python train.py --encoder_arch="mobilenet_v2" --model="spectrogram autoencoder" --dataset="simulated sounds of rotating machines with and without faults" --train_examples=39062 --n_mels=64 --hop_length=160 --input="log_mel" --win_length=400 --bottleneck="plain" --downsampling_factor=8 --encoder_norm="batchnorm" --encoder_activation="gelu" --encoder_depths=[3, 3, 9, 3] --encoder_kernel_size=3 --encoder_stem="deep" --encoder_expansion=4 --encoder_widths=[40, 64, 120, 208] --loss="mse" --latent_channels=16 --decoder_norm="layernorm" --decoder_activation="gelu" --decoder_widths=[64, 128, 128, 128] --decoder_blocks_per_level=1 --decoder_block="sep" --decoder_attention=false --decoder_upsampling="nearest_conv" --init="trunc_normal_002" --residual_init="none" --optimizer="adamw" --lr=0.002 --beta1=0.9 --beta2=0.999 --eps=1e-06 --steps=9200 --batch_size=128 --epochs=30.1 --lr_schedule="cosine" --final_lr_fraction=0 --warmup_steps=460 --weight_decay=0.06
Rows from block 2 of the encoder of a small spectrogram autoencoder, named by matrix and row number. Rows with one number belong to one channel. Each number is 128 + 32 x the weight over its row's rms, rounded and kept within 0 to 255. All counts start at 0. Numbers have three digits each.
After each channel's rows are labels from the 100 clips, of 14976, where the channel reaches its highest value: "responds to" is what is common among them. Only what is clearly more common there than usual is listed. The data: simulated sounds of rotating machines with and without faults. In brackets: how many of the 100.
# convs0: expand pointwise conv (encoder.blocks.2.convs.0.weight, 160x40x1x1), inputs 0-39
# convs1: depthwise 3x3 conv (encoder.blocks.2.convs.1.weight, 160x1x3x3), a 3x3 kernel
# convs2: project pointwise conv (encoder.blocks.2.convs.2.weight, 40x160x1x1, transposed), outputs 0-39

convs0.53:121121102163153149156017113097132104123126134182163114139087146164149119155128114156138113075145164117140047164122141127
convs1.53:120135134085211115119136129
convs2.53:106194121105091116132092069130118119129085150102086077170144156092056164155149132141117158140156063144111125148173128106
responds to: piston engine (67); compressor (31)

convs0.133:139108106082120058107097121166095148134159208167139128150123152128083178132118059135137151094154085113130118136137072096
convs1.133:120124170172183146132155092
convs2.133:072123188107112172146159159168085162120062172145133112160119137147127147153132118158153165171131143138130123170120051177
responds to: muffled (low-pass) (100); quiet level (77); conveyor (41)

convs0.143:179074129147116095137117185130138104108131115174207078115156144136219117108098130155133123116150097125149140092166117091
convs1.143:101110109117193084115091132
convs2.143:139118107149195123130126225123170092149160122108120110093135119122157055132105091085104113129127118163135166116163137062
responds to: speed: slow (76); compressor (73); muffled (low-pass) (38)

convs0.7:124019131129080121141141131117130091161170121166116067151119149148161121172122122140136138120054090110152162143109152168
convs1.7:099156147136134208114110141
convs2.7:116089125143133165093061109116178090117124130172192090179097190170104100188122096149141121118132130143138096139080125116
responds to: speed: slow (94); compressor (82)

convs0.81:079131126112126111133154120107146139148141138144134128128123165072139159134132110155158212124102104159148092248095126090
convs1.81:129130117152217149125124133
convs2.81:046140135118123170142103154139082129087075194146165141150117154123117161176146117189165143154114137112114135157110073164
responds to: muffled (low-pass) (100); quiet level (81); conveyor (40)

convs0.99:162120174164105124095111125117114127138120170127168117144124083151172135160139145125103054200124135149106114135113234131
convs1.99:098159134194087130146158119
convs2.99:152114088125130076108107102068138131152151106152174121180104114073178117102128159133079077128164112103054144082125117110
responds to: clipping (70); text has "clipped" (69)

convs0.139:141177189166128085141148144083132134129125131089105053155113120219174133112159146145143147140102109085082154111118154124
convs1.139:078066082134149117136137135
convs2.139:143152093144143112097149100072129170134133127145126099091175129181135112106116179149100101210056132150152072163136110119
responds to: gearbox (49)

convs0.154:151116101190038124140039162131132114131122144133104117157114112145149155111177140093126136085111159128140059142161103135
convs1.154:132102155135108211129110136
convs2.154:151153211106147118140142143135085086130173133139100112142217145097094148125069080091118144140113110092082155102109110128
responds to: speed: slow (97); compressor (67); piston engine (32)

convs0.152:131139126096160164094130068097108087107118112154154098113066070164170110170122177078117081104168125143093135096126175129
convs1.152:155152137160184163176136133
convs2.152:162171118163131122125088124085136104151140112107100161126125110059130097119159159161080097154152139215068122091167095116
responds to: clipping (88); text has "clipped" (88)

convs0.94:128085154167122154150176172152089135193158157174103114098135095065154137086138130118140103107123065066132151145087138138
convs1.94:140117077162075100136120089
convs2.94:117212106085115137101087095148190111149130122069146131130106140183131176145190170164146131104100115151112077135146138130
responds to: compressor (62); piston engine (38)

convs0.80:141164131165157042087107128130112107149139117137117175148101132104113100185101105169117125140158105098175089118087197082
convs1.80:089202115105158112117122142
convs2.80:148066122057122205152125109107135159116186102144158152149093101096135112117131165116120135126148177172115097074133178102
responds to: piston engine (53); thin (high-pass) (44)

convs0.77:124126134116105109194154088073110136136124118149088120121103210112124134108140133171144170159164098126139222120107142078
convs1.77:100135130131181194134152105
convs2.77:077168173100114164123115144128125166114094149151127154163096172150129158184158112202164132149125135082143135149126045149
responds to: muffled (low-pass) (80); quiet level (77); piston engine (33)

convs0.56:117179117133119142168125097078086105099154167106107067117091101150155145119136145134177111107114107092121230118149094165
convs1.56:163208164134127131137118129
convs2.56:114099161132120107202124169173186070141123184130103149129096159051119099158175075131125145098125115119134135131088121128
responds to: gearbox (54); turbine (39); imbalance (37)

convs0.117:111108181124143144106083104153118074101179106186162127164106114116157128100132097175184185146112117079149171181116121144
convs1.117:151130103191179138124131091
convs2.117:062126134127117168146143148147121138110086181147128130166104172124116154154159113201176186163141152136107129172135064174
responds to: quiet level (76); thin (high-pass) (63); turbine (37)

convs0.28:121083099120096148118093036188147140138145159116136122110161151162133145141164087101109197079147130101135104146177104161
convs1.28:103149134177161180090148117
convs2.28:074091169129134152149146206208088149099084152146144130129120150117111150173124124152153152159096147121107126170097071160
responds to: muffled (low-pass) (100); quiet level (80); conveyor (41)

convs0.101:100111135155137099144157070086133119151148196188130076088122114042088110137102130134125123147113098129180141138085110165
convs1.101:156063139120101132146074134
convs2.101:136183105138173118083102107151158090074114117122135134175140100215160126124116160121131113139128117134113196103078135065
responds to: speed: slow (91); compressor (78)

convs0.76:087094067121094080078069104163094129116116131145078143107126078122150060096130132131109144156101110116112140111124049136
convs1.76:154195134091085107132111133
convs2.76:101126140112104082138086059164116135148105155120107128164146166127117102102180113148113120199066147151114068149113072090
responds to: gearbox (45); thin (high-pass) (40); turbine (40)

convs0.50:132152130150134153113079250122106125147195151122086083128149141123140130155174087151130118131140122183131087150122149150
convs1.50:123149116117180091132078172
convs2.50:114160159095067126094143127129096149126095114128067088127047127137111114113137151111159128150196121100104154175101069169
responds to: compressor (96); speed: slow (96)

convs0.145:125127099164122123124164144161145136132099151234192175110143126103160098147141164148123137119153155128159118169151071068
convs1.145:122152132132143166153199162
convs2.145:091115174087112145099114129091111145120104153106079147152140154131076178165111115172179144167065152165082124156148110186
responds to: muffled (low-pass) (95); quiet level (80); piston engine (40)

convs0.30:101173103156128089088161122105177139082152166155095149174123134122201116129111175133113170070133148092177172103137156124
convs1.30:149158090163147149146171081
convs2.30:074144197084143202156080143157071126108099131156141135163134164156129144176131098164139146181119123139124101135138074153
responds to: quiet level (70); piston engine (49)

convs0.3:173123087105176132120138107083118137153125107108137090132153057196089115127113107033082115136119161139123168095131130148
convs1.3:128113103166192116164165137
convs2.3:132067115147168108123135155112141108156097134105148087168104081098100074094112124114071061141137118143069161071089114119
responds to: clipping (75); text has "clipped" (75); reverberation (60); text has "room" (60)

convs0.158:138077157122132113148027195114132113143097094147106157107079177111157124135117071146135110109081139115116182127144154107
convs1.158:125148118085082072167128136
convs2.158:122094151102122172140138129095078122134116145144129060146096083043107086113076086093114128120172137135117129105150117197
responds to: speed: fast (66); turbine (41)

convs0.114:140128126138164119152081132132115088127162193164137175131129199096145130080097096192162149114159124125114100204096107122
convs1.114:131125119141207172118144108
convs2.114:061143154109132146136160160177132151120110165151108174141100186138153155157134124173161182159127125106106118160119042169
responds to: muffled (low-pass) (100); quiet level (83); piston engine (39)

convs0.159:124096093118113093154156149093076147128129156169153148092144149167106107094120103085111124161175099093084034129115135076
convs1.159:124141134148078103126071080
convs2.159:166161094189138130169149126146170117149165154095137138141156124163139093118070075111079071095138117203115167114115130098
responds to: speed: fast (65); turbine (60); thin (high-pass) (43)

convs0.88:170120161151150102118077048137126081123140160106096211152119118142096152081060139107134137084148140107098112113151109141
convs1.88:118107154098090199119121148
convs2.88:122162086116110076158091115117136182150072118154107099129065145115153119168181143161143154088133122163173096116197152146
responds to: piston engine (51); rattle (38); machine: compressor (32)

convs0.25:111085120104157112167151121142169126134143184179155122125110168119079086160145101177145151111171097131120130152033113084
convs1.25:112117140176148164142196129
convs2.25:089151162108099164115107163147090135094083175147132147166118175094136196167150133169151152151112135156078127176153095181
responds to: muffled (low-pass) (89); quiet level (81); piston engine (36)

convs0.79:147097145180120113168130191154120158150177104128142181109169126168153172143159120106128146121116184086120179166059109142
convs1.79:115176116119146076123180098
convs2.79:162189104150155139113079095156086107136054164113091118175130161107076131166083097150127086092181125120137119131149128102
responds to: speed: slow (85); piston engine (53)

convs0.47:160112105136109121168187171113082160138137140125150187109088122130138096151095108093127137124212065114086064137105132124
convs1.47:121115059129092097115085127
convs2.47:121160145119125120214092150140132154151097133106079170162134148155105155156156075119153203110086145159138163158096094163
responds to: quiet level (66); piston engine (30)

convs0.15:143112100123120172179100194077136125089127147139101173067127095101138116126136194063099084127153097129113143072125140124
convs1.15:159183150161135166129172139
convs2.15:140142078167133110117124105101153129126124080152144125149135095066194090085114156129070083154155120121072109070180112108
responds to: clipping (77); text has "clipped" (77); piston engine (34)

convs0.29:136103120145157071129148156121103189126125103072136082185101188084081179113094159123160120145150139093176109149105109110
convs1.29:136086091159071100136138099
convs2.29:146171130128105105112071096113165108178133093079116173092136121088190080071132145157112121169149153133105170094172157118
responds to: piston engine (50); compressor (49)

convs0.103:124137105127128104110103150118123128141066008122134114152153107155128116159142117153101100156132102126055113060100145098
convs1.103:141148105108213140129144118
convs2.103:146146097173184128120074135117103114118119094096113081146138081133111116090098120106099077167142114211060128086101135119
responds to: compressor (45)

convs0.138:182158105129092155124087150095130170103079142141144171055115138108132122094135077099118106144054073162105119123143172119
convs1.138:105116148143154209130127103
convs2.138:142121113117156113096119134087099116142129140130109110150168091136165119139114120122101083159120089148070131076255158120
responds to: clipping (42); text has "clipped" (41); piston engine (38)

convs0.125:122095181129163135137106184132144152151170165118158113180108083049100121138134119114153122096157151197128161136077081134
convs1.125:137148203100101095121120108
convs2.125:096107115143112140137149125095147141132141088155075157102139173113097092119086045120115120128135114204199088083119094142
responds to: quiet level (63); electric motor (42)

convs0.10:109175111081135132133114140138122139108174130210131146104163171140158118157136128136159101049167099106127140146199089173
convs1.10:094117160191092100107143116
convs2.10:176095164115126159216164165115141094122101150069119050133111109178121092114144103082090137130127094128127117091140115132
responds to: compressor (46)

convs0.67:114123124087187168068153170120118095122102089074135152098076104165166121125119149218120143114111153080139137127138164133
convs1.67:140132128076088086104127079
convs2.67:096164151105090193126162090112095167111110087169164132134150149073096143153101131116133145110151145166135132142214111189
responds to: gearbox (70)

convs0.32:133053143138113142136131186157108101149163146095126151120176102149163161107120127128126138025068090090113126136090143140
convs1.32:110127119128056077120136097
convs2.32:144224122089051188091125121116159158147097085115096168169112148133104101100126126139135115105156111177162127118150109127
responds to: compressor (30)

convs0.41:178104118116121193120106112099116167097042132064101168155131119121136115076097110095123106109162144145067173108145123119
convs1.41:149133121148105206168117135
convs2.41:141143091152128146062128150106113086104121135097144140117133090097192100131090112137075098124118143178105203086196126104
responds to: gearbox (35); piston engine (30)

convs0.115:148134091146126110135106096125151179162178167133140145124169096151171141194124166086124115166115164115124202163103078083
convs1.115:155173161110076113142092103
convs2.115:086144111148143096133174075147079118112109156156148084198148101192135146109134219138183120166134136139120113119120111138
responds to: speed: fast (67); turbine (62)

convs0.48:126160122125115096073125129148155124121099151154105173138063163096096120055108085144139155166124054120083101105084099107
convs1.48:094098168177143101116171141
convs2.48:101136133118133132096125123106077124135077198177135144147142146099127162174139079178148172113107126060103134136155065180
responds to: speed: fast (69); thin (high-pass) (65); quiet level (64)

convs0.11:118110129160112131174155179167121215086104101114078184146165137102155100118074089129162146144175138083147143151120127119
convs1.11:117149148184081131157109170
convs2.11:086101178125065186103131143113044136114115119166119136125139155158156172171108116147172142169088106113086134141141089167
responds to: quiet level (65); muffled (low-pass) (51); compressor (45)

convs0.21:110081159176060120121148156110137070119174144131099146113191129166163163091127156090106150128070152090099142120101146170
convs1.21:142143135122216155137137137
convs2.21:092130093143097108141037125160162129163080163131103100150070142137099140164149109141133129110214100137141089107163105112
responds to: piston engine (80); speed: slow (61)